Weights of a small autoregressive pixel model: norm rmsnorm, trained on patchworks of several textures.
Rows from block 2 of a small autoregressive pixel model, named by matrix and row number. Rows with one number belong to one neuron. Each number is 500 + 50 x the weight over its row's rms, rounded and kept within 0 to 999. All counts start at 0. Numbers have three digits each.
After each neuron's rows are labels from the 100 images, of 14976, where the neuron reaches its highest value: "top examples" is what is common among them. Only what is clearly more common there than usual is listed. The data: patchworks of several textures.
# fc1: MLP up (model.blocks.2.mlp.fc1.weight, 640x320), inputs 214-319
# fc2: MLP down (model.blocks.2.mlp.fc2.weight, 320x640, transposed), outputs 214-319

fc1.570:484516469500530481437577448551491483534569433482373497382450566546428537497483513479489422464491508491519455517500466538462450528566572500481506468408561602534586592500410538574480537414541484492477466519527518551477536409522427460546454550506491551540467472499477525456462528544574361492437508541502524459484584526477
fc2.570:449530529539455505426415559459564519409595467530478421468510500569456460505427480455525474371590588536548447528530486541596449479543511502451495475521543561503547565558487563499558575433550514477555578451502465579512479455508390509512490469540514558455496520503558493476587448506479474540502563451643490480522549482592
top examples: checkered

fc1.333:600446498463406507546479473479324497456557553426488461511467587543421578503528433520400554534550627502510509513435510500440517448429434540508409516431515527561451459523501497502519504443513490591655445519461511523489404509515496446450425493550483619523518530556525441493483518550486561493550536549453509450560393446466
fc2.333:445458449654512511457504527476495477461555555557502469491493552444553431465643400509547499636492448474445499432509546467516476465508494526508562575590426504489530509466587448506413434531453519527464522448511439450503469492519465516493530568492472481567481532475541483438518453497441467533557447474525500571513583544500
top examples: spiral; rings; centre pattern: spiral

fc1.178:520522515483527506462525378484545575478557437418504494532453529543588618526506532466517441535567467558521551447451584440470487428447566525484526551416478491429564385502554566464541552499499515447541479467423524511471475529510564490415548478564623514507486553560480460416539508562554541481565547505454477539518467521524
fc2.178:575461492542547528485517524526470470536586550459474496515515563523521564370426418414537508517473449528522481583424504485551510638506494516526379540555484457563493387528457518501490474498466460384423546457498449485586465526528404442510499459508617496492471526430497430539519464471560513535489561592500534509478538514508
top examples: orange; purple

fc1.345:498511449566409520601512581542454599535545558512452430520473564548472414517404448552554536551490537469466506500441564537496458548489514468552444452636553478514506532530473516573495539587508506479580539530503435483408480504488357484569539529500564580505434536624572476450507500500568435355501488486589525493547474515580
fc2.345:448547560434574515389469511498469570522458532542532511605421488541572520454488534474510533434433520559383587521551419437478533512477550487435484417541493556539479485505479525480481540542495522506467557511507428544496510579583470516462495466480407500540496489377601451462506562477519474588482443445536540520442587425521
top examples: green

fc1.187:518471492507434407470504505438443568519567392474499559448429456581408518552499482469472481521474402465476436521479544484471516459436474538470530472465528468506554565488455429495553532511480559492466499577484489478477458529427500515494500534550528511494567506399526483470503380430508488527576544598501477530479457567466
fc2.187:531539509461592404406518515444554507470543535445547472526533462502595489473634503581473448494470529501482475477455555412473494568532579468502549459495525548433482492525441482476472512462495477497530513442451405524559484461474500480497473411593492551507503399490487607528595552566584453516502585567480428530462544500488
top examples: pink

fc1.208:502460557551507587536585530509480442466552417585608528419462515464493477494458462422480394501433456465555486475397482543439509537554521490470622513441524468535489480569444550500449425610454463515458508475426534462543493490504447467481492569507401466444468436480457329461503497476523590548532550463527514550559551461546
fc2.208:483498495425527471545449521523429575533584487479387518620521493601495523487480486500504521491527492555475414564429484451538495563464576601553500431529468525543543487492553568538596580441586483535604579484541514585547508534513515439468490528461511521507533515435500581572473486476492438515475567435563497491578484479420
top examples: dotted

fc1.314:452472566412487452436480407420493400518553482540455524453568445533522485461483546573473529545415493456470489500433501461523532402520522496498529467504451422528518431488496516524424587574581569466431476452524523474527459525575536418552497451503432526553478451547495471431584506554570409510476489449480542537549500460464
fc2.314:558580502546537562454490517487438521468517409428490431451413499397485522532542513483621517428557484523423533384497441499550416515521434510571550490531533547495462491497423429456500570490513481478529447490550455458396453483507530451531510511504483525498563485460552485491409498507460582467591482432458507557412492422456
top examples: spiral; rings

fc1.552:513449526497543509507554474447524484450553525367518494468555507474490461565495557531551486438466596420493604568476503545448516421562507400421462508506405527525460468441525529422393550519502517455473490496586500510547524445517435487534501525530551449656530487451519448435584543538439460512419489463595530552473509522531
fc2.552:554493427583479458372596486490590457452545480635583454487518493467469456465540611450494467545570545492350544527505473573466554527553595480522561429552587601498508495559563559536578412459519505398502512485398452567446547519536503508514415543523432438504471539433537600521478517515480496536597512382492496478455461474489
top examples: brown; rings

fc1.343:540510550564563510466491475572441435560564445505501540534503492482536518597472432487475455635506496419443457587601420501515553471485554515536387507501537496552514498491511499594525540415511554536473520563560516522448435484603543504468507461475448534453391540442486566443607519405411498548473560515402445512484482422434
fc2.343:532557622469511495530479587528547386506509484428417567521535454515521577644493504512459519411475542424436537475581512469574463441483475457425501482443520467509496458403464513553426522425497560462520466471542444426496605484477494585547385595507566531575520499521540488563561493426528450501523476520442535507454534490451
top examples: green

fc1.542:469399458519401515532447490489509574471561474449563471481517527475453465509529546544525552451572506543581496412468538501482513512490496465535433470553587543424486529527538524473563517579506467494539580513552505435572626472422472602492463510508494370421544493446485463468387523605489558513509553516566510445525568477393
fc2.542:436463438519458461528537623495570437400485453535528538560593427478457508539416535572588464478519544552515525500547417564474544501600514517448502441439523585423496508440442633489496625457552482538561548518544485570466550490500484520490463542435492502477559451547448557581579474463482430570424448479477437526577520461433
top examples: pink

fc1.509:520536479472485539415493511478406491633558478582549437463459520485434487575565488509440497515492506536499549507590463539517420501511510407458600525581486539518502428506573477495475475537603517562572540523570463457531380477486434521518502534496503512636517504542541432466586525620558385531547532516456515541621464484501
fc2.509:478508518469507512573412591498535490459567501419487436542526514518522516488444510546428491485524463502435479517536513467505435483480455489513461487465554536479496548528557510444470507472484450504524467428525484501544457523374468449449457538570423491526491547500584476523507428541505437459515447447497511571438469577496
top examples: spiral

fc1.21:527442517553447517600488595522413499451553548477481601365453550400515509457502475458483486480426479434474545505527513408505557491492489508539379531578421505482558430510646496553496476513532524527453546528502540417506516474454512429538534533522458431490535536533624478410520488589511469536499484467480551464451585417523
fc2.21:536583544495569460502538521552540482413534476513545538552535557529496544516552441511441509526428506480533497506560463503632579462566473568486531481529527533537450476511655560560442588435532532558485423536519464438554451465520474495488490553546497440567595468473581615483503536581462566492494443530453507559504518540503
top examples: pink; blue

fc1.606:525501429471499442529425442580499534560537469592476458564495610546503423508559462367499548524437526474528460532459548537416494475455521501497526465523534535478528422460487431438555502527509609470507498471529502505559523471583552488512502557515476438465470533525542498517541493601526471556453440428546480486434534523432
fc2.606:462452499467503491443509568475467453444511419385547470497508455484479512551464467543478452419562438469493492445488467476498416527510444508415405459475463505559536571501451544501473525498481483502495556597563565517466490436466468533422505478486480552564601501470584490455469428429481476480495422541505515542588484492503
top examples: purple

fc1.559:532526445450420493479414519468431500464536473483520529441470493501487480430620484582466499555564531489556485551412617486454530438455386394520447413486522494581584478538448412431434464526414485434571505518436462484393457491518474487431458337471398574526426535453439519455447490549565443530421474399397434470465487564497
fc2.559:614423570496459449589451507559460530477501535505475391511509433535485473525485421497527618530494535542547450514569428482441499497561547596440502498494414416537552498519503582492536503540541529579552517449474537455507440550477549436551460503519515489551516449527510548525516490508596545606532409595528490498562479487545
top examples: purple

fc1.617:483388513495442525505492522437499463504550493481550507525418477510578513440447551460553496484544490576535520401524520568480472514504545497385578582559554516520540588545451486515424449520451477459463484518491475591378467468526458620434575548482451527460391433395479491435467520455535593580507539547482570495449460465511
fc2.617:511499547454473525513523544508452493457451500579469479556499494519520421483620529473443460433506541556489577605480531454530470473495489507473476474517492553499486459500537591594495458463404558564554524571449492522535538560447543468451512425553382466523499625510495502501415456532518446460544529447513499536443487460502
top examples: patches: two

fc1.236:407517492538515572471544427448474447553550554424449491542383502499392498541482520454437490518511508510476521452498500490496511441447435442503495623582441499479472543451520514490497501543541520498537578521543500489515509467536544493495533515562464488486505467446569495432575588435487460551515504446464483495470405546395
fc2.236:532505428490525549409554589524643498453483432587411546512531415524563489493618480505507461610528457481594647591468541518533528486476521438515514445621550471460468436539487540586535497491542522502452462602573469536446545513452468447652526519493467543529402474581542432531541467481551540533382471524552634441501491502469
top examples: purple; yellow

fc1.549:386460582534525489426543559490465492585561566558477472645525459454628532484613486502469533603584532494530396495497469511543482427565542517430544513527497513528433586550475483442491531501436452573516545512432530520560572576558461470488494536464560435479462489481537486490511405509510456506447569626484558387567438427474
fc2.549:482494475480471594447606570520393514515530464540488452513465495483528564524508430534547461445619438480525565514493569527510500550473633526474479563560590439426527467513494468493498386505404549562391528525485549458529474562512519399521600438476505427416479444532539494510455548593579522468464465571525494534500458501502
top examples: blue

fc1.391:460434439527572504578575500514535470521556487495474508487425496531544577550506562448534507505520469441497539473523563563428481470464521455588514504503450463484468400448446478605498571513547541520504352457438550468505568434552568490452526450459443488523554491568464496475497564538551547533407525453547476490510489442592
fc2.391:482476506460551456442447490507490486489518632516487510479483527510517430564510487523503415466455496454573490568400505531538576400525569475416501526516418570489484520509493515512481482483500554460579593429508454557487534501427499472557518419398509547412527504378518523519519482445519442555495484509552493578461382536373
top examples: checkered; plaid

fc1.291:548456428455450503530486433476529491487539468522506497453500593554559535571458516512542492427480577513517521482477502397521503327513514511489525495487448512502495501532596514579501585560554539542503510527568580372503471461574610405564470552518599392525436601429565484443522518520522524488504476476426537563559553451564
fc2.291:544434506483442427583464564463443460490529510446526471498535461479515557424587449520516538543444627453540528642441538443564515508466617580548452464469505486499550494526431517452572492524479527547543441533495454464487475529462420463437522499593462491592483469571630547473480440469488382488447481471530520559384487460481
top examples: brown

fc1.96:520515448429555576468572488442473430589549457512371572448498447565459488585457535508521532530481509517500523469463406500507587408531443495426465476561462489527556516472567477436542440522455566530594451592466572522407500427531493506482582495454467573541487592598419562466478516552504511500563550517556497404477505471484
fc2.96:558473471517558434478339460529486495426536505526537483557457408433502521581447483408535520556462466468453402509567504438478512511471535472387461522480542428425462461497459463449573541462517431550472484515502450439445506535542540512425479519472391477525517537458501426571487460535466531501432532547465553425454571479484
top examples: white; rays

fc1.217:545515538535451543475446569472510573503557501475522443534549457690457455501450467434447592483564514429453458610503552547479384449491526467532541499439464472521476403480491463499552471477527592540523459526483505462524524574492457517460446510574576523488443581509606457462550413563530633493482618586599531490428614464442
fc2.217:525468483543547537572515520443534464530536609496516469485632461498510574380587450448545486468514511509476579446519522583528585430486549466436548448461498521437498460551472514440514574575441512489553493523460509604501468450586498593491507461497483433489513551471525445453538500567423529418550557452461494530499441458465
top examples: brown; rays

fc1.248:476475588595435558399438589474473360477566441496446561492578490448480484589465534524517552539566469452534589452408541483476492503519481425572572496422507468568512515521541479462550588515478567512525498541509567451496558517491487614570511517458494497504452493490504525423519479465571486554487513464396520507498518478610
fc2.248:465455476507380418570495455557497526500517461487533562502560483571567521465471419499549459577548447488513511371479508485484509553502469423509487495478475489558576473539564552438514474534390500505456552559473470447493467483420474414474466447491366507463469550469552533502438538518492457608536510593432463583622544482473
top examples: brown; pink

fc1.638:416604469585458438442584516521617471481557481462538554426499456473522551472432443507455541482574450501556540495430476381450589537479471528447541456523520526420524404533583379465506514541505508430492534424423482557508501568534490532475569506499503428420501459448443434446503548564530507607486539552538521502512475554561
fc2.638:531456433575526540509523532484518525510489526541495426536535540510554376481535592490477430452478612590375435485491464407499546418575557432549526501510440443443539562546514527528504458553521538555573562542496546428536568528492516551609524492471514505496477588563556585506507492548516569445558447461477481430439409419516
top examples: dotted; studded

fc1.298:439500515543519523524540475484530503415546496526453585453428486484507494557551476560474577521473544442451544462501525552575541434593364619544554572508403424465507487528552395479473585616501497520481572500469444468556511570497460483486493495521507544469493442607532595480410438572563558485482544512483533514494439527463
fc2.298:532521509450500481525487515534542492465487560468450535560516513527460495525553524378527553436512484493484448533513462482518471506550556468576609545515478476566466472528514479569511393544434508455504609411538607581523546506545542625555442487545462473497438514515557577444581549461444582413565561487514522516476515511575
top examples: green; white

fc1.175:509489489515453499442453510553517474553562448516486566546585512550543540563418468408485518598447478488482473588450554483506467526512480498498468522542440372426489480582504447612465527448510435375497470493496549477517495478507452507493454515520530461456437481496470510425596527482556491571464497493635450443583418435498
fc2.175:628503509590407394437482563512491579525540533572515563433437402478575562416575428514588426495515491488452511466557535463440511469541525557527486480460561469419545501534449596514490594508474557521475481536384406444465503491546470463480547423504535516620589498433560527517454519526429474451503570491427492519529446526477
top examples: orange

fc1.36:425480468516394421590484504489546568477552482466548488626539609633478488544545526438538612459500483401580517555468440505512544519418539413462539556483461463433416482508560435600431452528500579588453523509521494482464530548559473502520504544456507477501502498585473457512447432543478571528545486448447482499447594484595
fc2.36:529527444442482521479433473490509375457541490447528456483523464494575541485428502546502432420470537524429406509467479580506426468512450451465395566548485534614605441487452466452496474566561586429515526493451543532483473532537456485508436422436428502536519562375521497491503523521518490441518489530531487553540438544500
top examples: spiral

fc1.14:489531461489430529558460429447462526643554506526512438489504578606485476593623542477581562481496543468441521560501574451612474547525521527491547497522525428486537461474470517521551514475614494560507519637526477549501413466524523424560542536522414526517475567604534506475499470542519484518486520484537517372457515546447
fc2.14:454429457543439458555497475480482519470561486443615516472416469559516490471551501500479503452465531486486516543475517510479420554591539552530528429487432481478545584498557524521483431499528529445584617581554467530587421581497497574427466519521599508491428480407528480472474387534521534493588550427503538360461566480477
top examples: cloudy

fc1.484:582423509469434390415499483394478476477583505502606571520568517553531507550515472488495464531517487456539492513385525495521451356509478503431513493461480537445438479541597512512437451602538461532537434490467503441468522416519477509420504547491479508592429575496569509474571466567428450551516458533491492501545440439478
fc2.484:587456418544436462524623448472468584589569554451456568435553494420509543518553517556498467476494459475458499486480471455515465385473430341536490434508540396577537551527535477483434411503530476447468623494413491544497501488506598585456543428544502449577480537452445438531505511560422504522490525454414510513558484514532
top examples: orange; patches: two

fc1.239:465475497512440449516432477525483598552536474527476465610515512561573515475564408507532487466419384491477568496464514537492422569522497482437523461504467536438504593498430461433589496491538499502524579630501566457547469468529594450427461536555555568512453498560480526549580456518519573521524504484603582480472455537542
fc2.239:548487520561490595507623577475613491411400529442456487444437404487512550497464507516478579490543561576493549525471542549575447563515530464491521560573431542531556538533537444572508513571415538525483470454388482456551549534590582497519515503510579309503562509524472527481508487428468607547551538534511458497594509474481
top examples: white; cloudy

fc1.579:476485408467487383482522444482525548472567502504387570606445547494437534514484446541520514579494488510462365506479481542516516518512450527465472515543528479551467510371453510506539470545506575513511509561443416483534433507509549542518537508515481507459468442548450481495483482552480461565455577562519575473487594574523
fc2.579:487471526527379536532479490508519525374433549504511505510451526489507501563532492516406435422502395480515521482419478506552461480494480543530480420487522411511569507458474475524466495458555508523502548456527567521544476536514506544472443404447545557511557515503475504485477471508527532557556543572553535488533429557515
top examples: purple

fc1.65:536466495597462450517527502539557493480557521408469430466508504449531448581469519418449530481528544443484516510562455517503547401480494485542530446424500433508500490512468462472466578521499557550542516490482536393585454652514612485630476485542556406455456516538509475462561517548554517508534514447526576484520438587503
fc2.65:492422500455429512517514523492513495501502505443499530611513551385524506569534590570485464490499497498478525550554421387587451543463510473531553537504451474569408572500475434493531466505538476512502457490566445539543621357453440467425534489437491581584457548483435565487565505460453521466574431550597575604496522427485
top examples: spiral; rings

fc1.82:493475453517457506527528577478511515537540398468543467427519549583487583522538455501548561547475587488401501535458491547510535422534488524536562540562484483486467551509458387442558491589568530590485413501505494535529394536509550464497411444452560492460475509490528442346503602493612497612462597523542459463519592448538
fc2.82:507486586555500529496530575440474462470431608445563576450472476377524446556560449543554440483496489497596524511475493580496538440463493488509517506403463522539466482509479481439442520518460572458555505530503422477540488392540523591532505505490504440511501546395501548512594490566456517476448572511522484530377475513414
top examples: brown

fc1.32:501478553472429430492495538500441518491557448534532587509470494606461480522492482526503479543598491505514550489499557491489503540433463579514516519375465461460491504516575520567502541478581475506475505595547512482508505510490471547481527491429525416479451511465452486419546495528457455542497524485556553584582504476430
fc2.32:564510592479538517514512569505468500451432532572491531613445644522474535610555507513421531488559510563475576507505446548486556596469517511429588485451521565490424613531446509516470609468530346533461530553505341511498554398464538560426511538420531426495531481440510486534478522505476498471540557495556535498409623404455
top examples: orange; blue

fc1.113:517453526519548495392515532489486510587567422603480506540465411512414513479361493521573451516491539516483427497487509523521538547405505580380495560528456559490558543528494557547575536489494489589494455500533572558514466447411484392556449558423578483489418428520440540488397484501477537417505515432535506489514526443574
fc2.113:487580509537675582585552499547453630489547564458543499394479538537524550581487519446508584535605528530532439509458495557437479486515495531498556486431424545470490573514502448555457396506416524453566493446509519516593514465509535419534458484498483548454501481464510470449517465466450475467493424524451539390499524378514
top examples: patches: two

fc1.114:457598464507562577520481473421614599443545525532484462420503504469455555481470547450541528536515495478487578442416465513488473488606381633462471467463550585587430585527538454488555550612481444504513469495517554475443470470566461478546501509519428511553459418520471466497485567488537434559433527514567599545599557499503
fc2.114:514497551530499452479497400521525603435521593480541500558480440542484455565493527484533577519404614471551505423489522483436501456514504461501546439548613507442529482535461553479486468463465486465518469473493569465497430489363467477491546493450643458491546521415544476533559403557438552471521516560467489489467415590565
top examples: green

fc1.39:513574521499530450553448465384552462580566470436515546464499491551399494512520467395509487508571485545549576477475520450502407524524479528458559533551418445520514481482412452484579465537491522500491480474472509559477473491516476462530415593506533549515429444487546500447455590537498491490501517389461483466463469572569
fc2.39:517547408545566398464478546500513409527452448566521559557512478611441412527521390561421496422498473523606547505565465525569446465481430588499535469516454473556451494458601518527423581438520530536453519523588401511494455472504391423520465523478535572553508445434443582488427520524527549561525533550467493452515542545479
top examples: cloudy; mosaic

fc1.146:552538513488482501542399486570488503404564435549476425509489493568530512428532433446448519570470539489474394449578555447523481488501478445495488516431424499487457511497543505430486652557541477482511503540562506537572475522517482468467457580537526463535559493486515484505433499537529442612436511354614597469438528508462
fc2.146:480414477425578535481556474549487532461491576412581457580427474587504583424434471498434515510479517526455555588492513586543462638513545527544455491515393545528504464444523512508552506499521430545492417446526491486526543515546415484483542607459438476473532572525466410568464459444532534485590436528612470549508510421474
top examples: purple

fc1.257:455484539524428390446475512471482535531577506504596501405509487526490500572499500437568522465392485512531484539503555486570413484613486495492409510497546577538487587534548580534443550481486500447587501509482521502545464492444394506494543557525546561493476401405406590476489445474500526519434530557450505533423469422443
fc2.257:442485507477497488491443532439515520368460574466513552456456454605520472555568573611439515490480444524520516475494585487632573547469413492535593462461482439515512507489494570491455485519503523491522459645394545433440548498522598438497554464457440384527513594454403510477608550551523470530495523504553514475496522525485
top examples: patches: two

fc1.593:413477361492558413458470453499528494387551492429465553479474500466569476535478463469529553484611430472495498552545493433498481573478427520499468537470544540538460489459510539543489534420526619477513496468486505589476589584550588432465436512459502493568491418513621528468604605558428531415421565440510540528603455479534
fc2.593:543460525530460515504439501510435551540519562475489538520482445463526507511505405409586540493496542460610551354395444473483554488543463539506476532568528558575506453546444519481445517448486349513425545517479573512544501453429453527429458507519588557447594563524527495572391430478537508466562501490466430504378521498466
top examples: white

fc1.461:441521473579511444475514581482564491621558553517427564519426514493435536501510620480476447546577586516523477456505516472508458506477466566529534543643526448459542528496454476549431549544569448394471478453536448557525498517571495525560445523478481634502489428507549580468546486430577462464454472545469474532488453495518
fc2.461:467469494434509488575522502524555525473521604504494388541471529586563456468609399497512448516465573460569548486587479546506556502447448541501545500495579486569406520502433444487405570491520494548511660448485500490574511465545547520536440476375504560494469571507496618451455529468458546517554558437523468450471512497561
top examples: white

fc1.234:406480512439471481477442497436558519520546378487544466487489505560521494565548424552522539504498622417473478479519500427482509415500540576406445466469532517512467558474490482491521554636601564548473532589500595520454559523537614492510427519492424526527448452517568474542544471514515433478500579555461554528455608452528
fc2.234:442559508511484519602575531517556474498501545530610490447503565442584452497560335605476498504537576562439453545434390478553540495473473535452483512426569512477525652510413499455432510516486502501539534512414412559495508510535533507587536505549472475459482508500590563473524487564536523550598519462473573424498464528470
top examples: brown

fc1.153:418614471518427395457571456564558394499560462393414497468561531467484516512477525463539546431517471436527530580483547504457588494473578513462594604577549506436465448491491488454456494600530528441453578593511481521500572596418549477518574542552546474636465546558504489469531528521534475580542527440504478553493459494437
fc2.153:571437425533455522513460457458494541493569541484603404499550512521454504468430417502542471502402509509539482537570576566585459582467525441448419515496528504451465498480509534481576418511534529460504547442511532451544453524511479433485468583454502561505490469539547515475513472398484493502419545601439448453476503494469
top examples: pink

fc1.139:482471572514481439539495459543483597576548549495438435425501521412486518501445526555534526524461527512518431557551574460489570596470551513498456477425489464487520421416437509491439458421500584585519554499446573590532542515569572440575511448555445576474519537473345506437481521548545540606503519516503554504507573571503
fc2.139:563492432390511489471539526452520505468544504528589495525506471548474377509490470396523431534514485529542490410388538493442436504572374553453452490582513567525491499504469461518454494474462485498490577469448386523491530515503482599344550424563425552427520559483524530467390507561523503440452478563479448530455493514516
top examples: pink; brown

fc1.588:498420441491506604524465511537501465514558526498556578558508475593574448462496564480567507536508556542513534513435470476480453479403460471404521555475502579564576429531595475465570471524522519477579456538407569540457451537497392519425499505468447473403544501555546519464567490491542572545467516442506547374469523477492
fc2.588:446629469490486464442468495454422473442580478456413476545502421490529421489470487390606517469554468462551535452490423466521603489521493511582485556496558537574465442478465461525452507487544413446523544489516422559522554457524378421577622530410479535362527511482526490475532485508459527504592584543531427483489570535393
top examples: spiral; checkered

fc1.197:526429467523553414482439443429420487505558447452435431491449481486495513610496453541541522526547539456504437453549538480506572514540510528406503508457499459460550560445562481459505454413574549535579479514600528497395477445512453545454375420566533472539471419429517502404429610483576456529537521471622524474554487527657
fc2.197:575475465489469484477511532443435449543477448541476418625412390534498533520572426538446555519467520480488450521520553467562481507517476447462487545500488495547541538486472559622525472509464541453445522477555419633496492436446426490464498458508462476482543514498538576400502546465500420483489520478399531485549543470485
top examples: green; blue

fc1.595:509529516442463483414352471498401560450564440470603518375464533429570497571440448518503434462467464415516427431523554445467496475472470559470540444494496460604393503417604499469481539436586496574549517503473500446417517419574561500564504614446472624485434538427384462414480450464582455485466484595594474569447403469455
fc2.595:631467446461509486484582554399502549412591561571507486546520515487513448417508386534450561397519555446486569473467454409522511456476511558488520592436485538442502558519462608537507522495392470471434436416484544516533465471533568423512515454469397503574461477461517510478492569507559458417552475529466419534522592576526
top examples: orange; white

fc1.578:406443524483443436468472526509574473517552485458516525524557480539496518488590567491526450449531466394559477616499528495441475372629480527496537482554454491483395513488516523527582523513463492465632418478439559477458517434520431551510528524593507516540497507495523570562539425444455486572469520490496511538459410409422
fc2.578:402462464507475535459555454443488476481394563547454640486483460568552516485458504512417435522510488533406535431517507575483562478482486437504488544646398446427499490521536523542380525568556489501441592463463512563451468565502473550448396481507529488498423501488486427448464463591545445463479498469542537456521575550438
top examples: patches: two

fc1.449:517521433578518529467569474480536457513554551512511541524484464505528506526467564486592464586548516479498548504573479508539530483490488543431551536477533460592536441462514463536553490520464556471604452455515506573505464524489492538508533563476485555433434477585461471451388472438485529563510528508503513518434510475537
fc2.449:604490497487585530445469518514584347486611521418509444464466486483474489490481497498558545460456578476590491493431527538530506451487430526481553498464509469514597511447520417464484522492492472539500468398555553469539486563515535492496476513504558537495544561599486540540609578466506524571566523476404446530462480493405
top examples: dotted

fc1.264:429478517492480537578568472428476478537545439378542618465443444608550531508547511545528510500462484453492551487481569564463515533503505517509534497475491525456461467430554503542462482542581460552571484457541509492554565480437494598570496520576541432546500420473478515479637472465556468572480560433541524520579497509516
fc2.264:583537572589421396496420602530478392526464454460487610585506454459442491499412516491589472602525493501456477512619511410458527397432429538558545561483431464520471493480514540481449499505443459543588531580578506478512490456488540538456496484520494636592506448478555528465553424461444473509415549475436503438498544436470
top examples: pink

fc1.469:472385558515561521470468435505499569517556487556486494460446512495557532526521458460493540510491457481404544496474587484488550470464496521491513446519488598565482483393476475439500519486483538446506524501498469548526539473442387497566541418533518483459519391482555605488563484508541433493471475515465541486462536407504
fc2.469:465530567531465414560483503418398535523553578496389495456465564496506566549578468497510372533420555486535479479412469467438552454453472502497562476547453448517451458504463435579534456495526603485500509471534530445517486486503499575442556453500503508517536539374455473533481451439494540413552512483469473502536502516559
top examples: pink; striped

fc1.470:486533576520410510537473554522555560576529474489576464544396501500571471470446540538492491575485593389496549513441510451565497406459425463486555509496523489451548489389401486477479600359478555580549526461556616479498546596621521532462405497556553568607430516452448439437532507480538485499487558523509398480501462461500
fc2.470:433544430494558437530471593612562452532233468516494518527486538504520498471498447487515479542496549468494479485480570529551490469557488482495506506571506462505453463517507511597527586361475447402427533459475493481442544485466495456558473440475523561524562556526482567470349430537427565563552444505501462574503413472486
top examples: orange; white

fc1.121:454520525503535500566505386502469483483540469568429515590570507500477468469447568453519531518411520503399505553488441537437451480508654570512495519506523403543468525445489454489525577388594605518503463471551476495439497476545493515448543597498563507461522458444475540516625470527501505514566488429586509474547452600496
fc2.121:512587475496544513430522513568501507462559584504547433482528436574505407484589476491421510513490497505526548558515463580492551517465532611564497448581470606518483516417521443613521530519485521472535460509459422493455476455472454479528630465436501509610507504442388546541524463486526467532595496579560498534497488466549
top examples: purple

fc1.133:399527459450476561387525529542541431549545585586490508456498462378503535504476528547480471531489510487522488425476475471451483513518490526573536524493533476513515353488496423466459548496523500468498457527473518530484450505495606570435449531465447368481528417389482488459519540456514463538623600408566529521445448522565
fc2.133:420485467604568521497404500481502596520459554372569493438414381545584473517540575563461501564605495521451474521523568503511566508481451483462538395500440481462515580479547514487617477530555544626597544559522453550544568559499525468546541473613516558500496594499530466537471496525488558556533491524453481432587481496483
top examples: dotted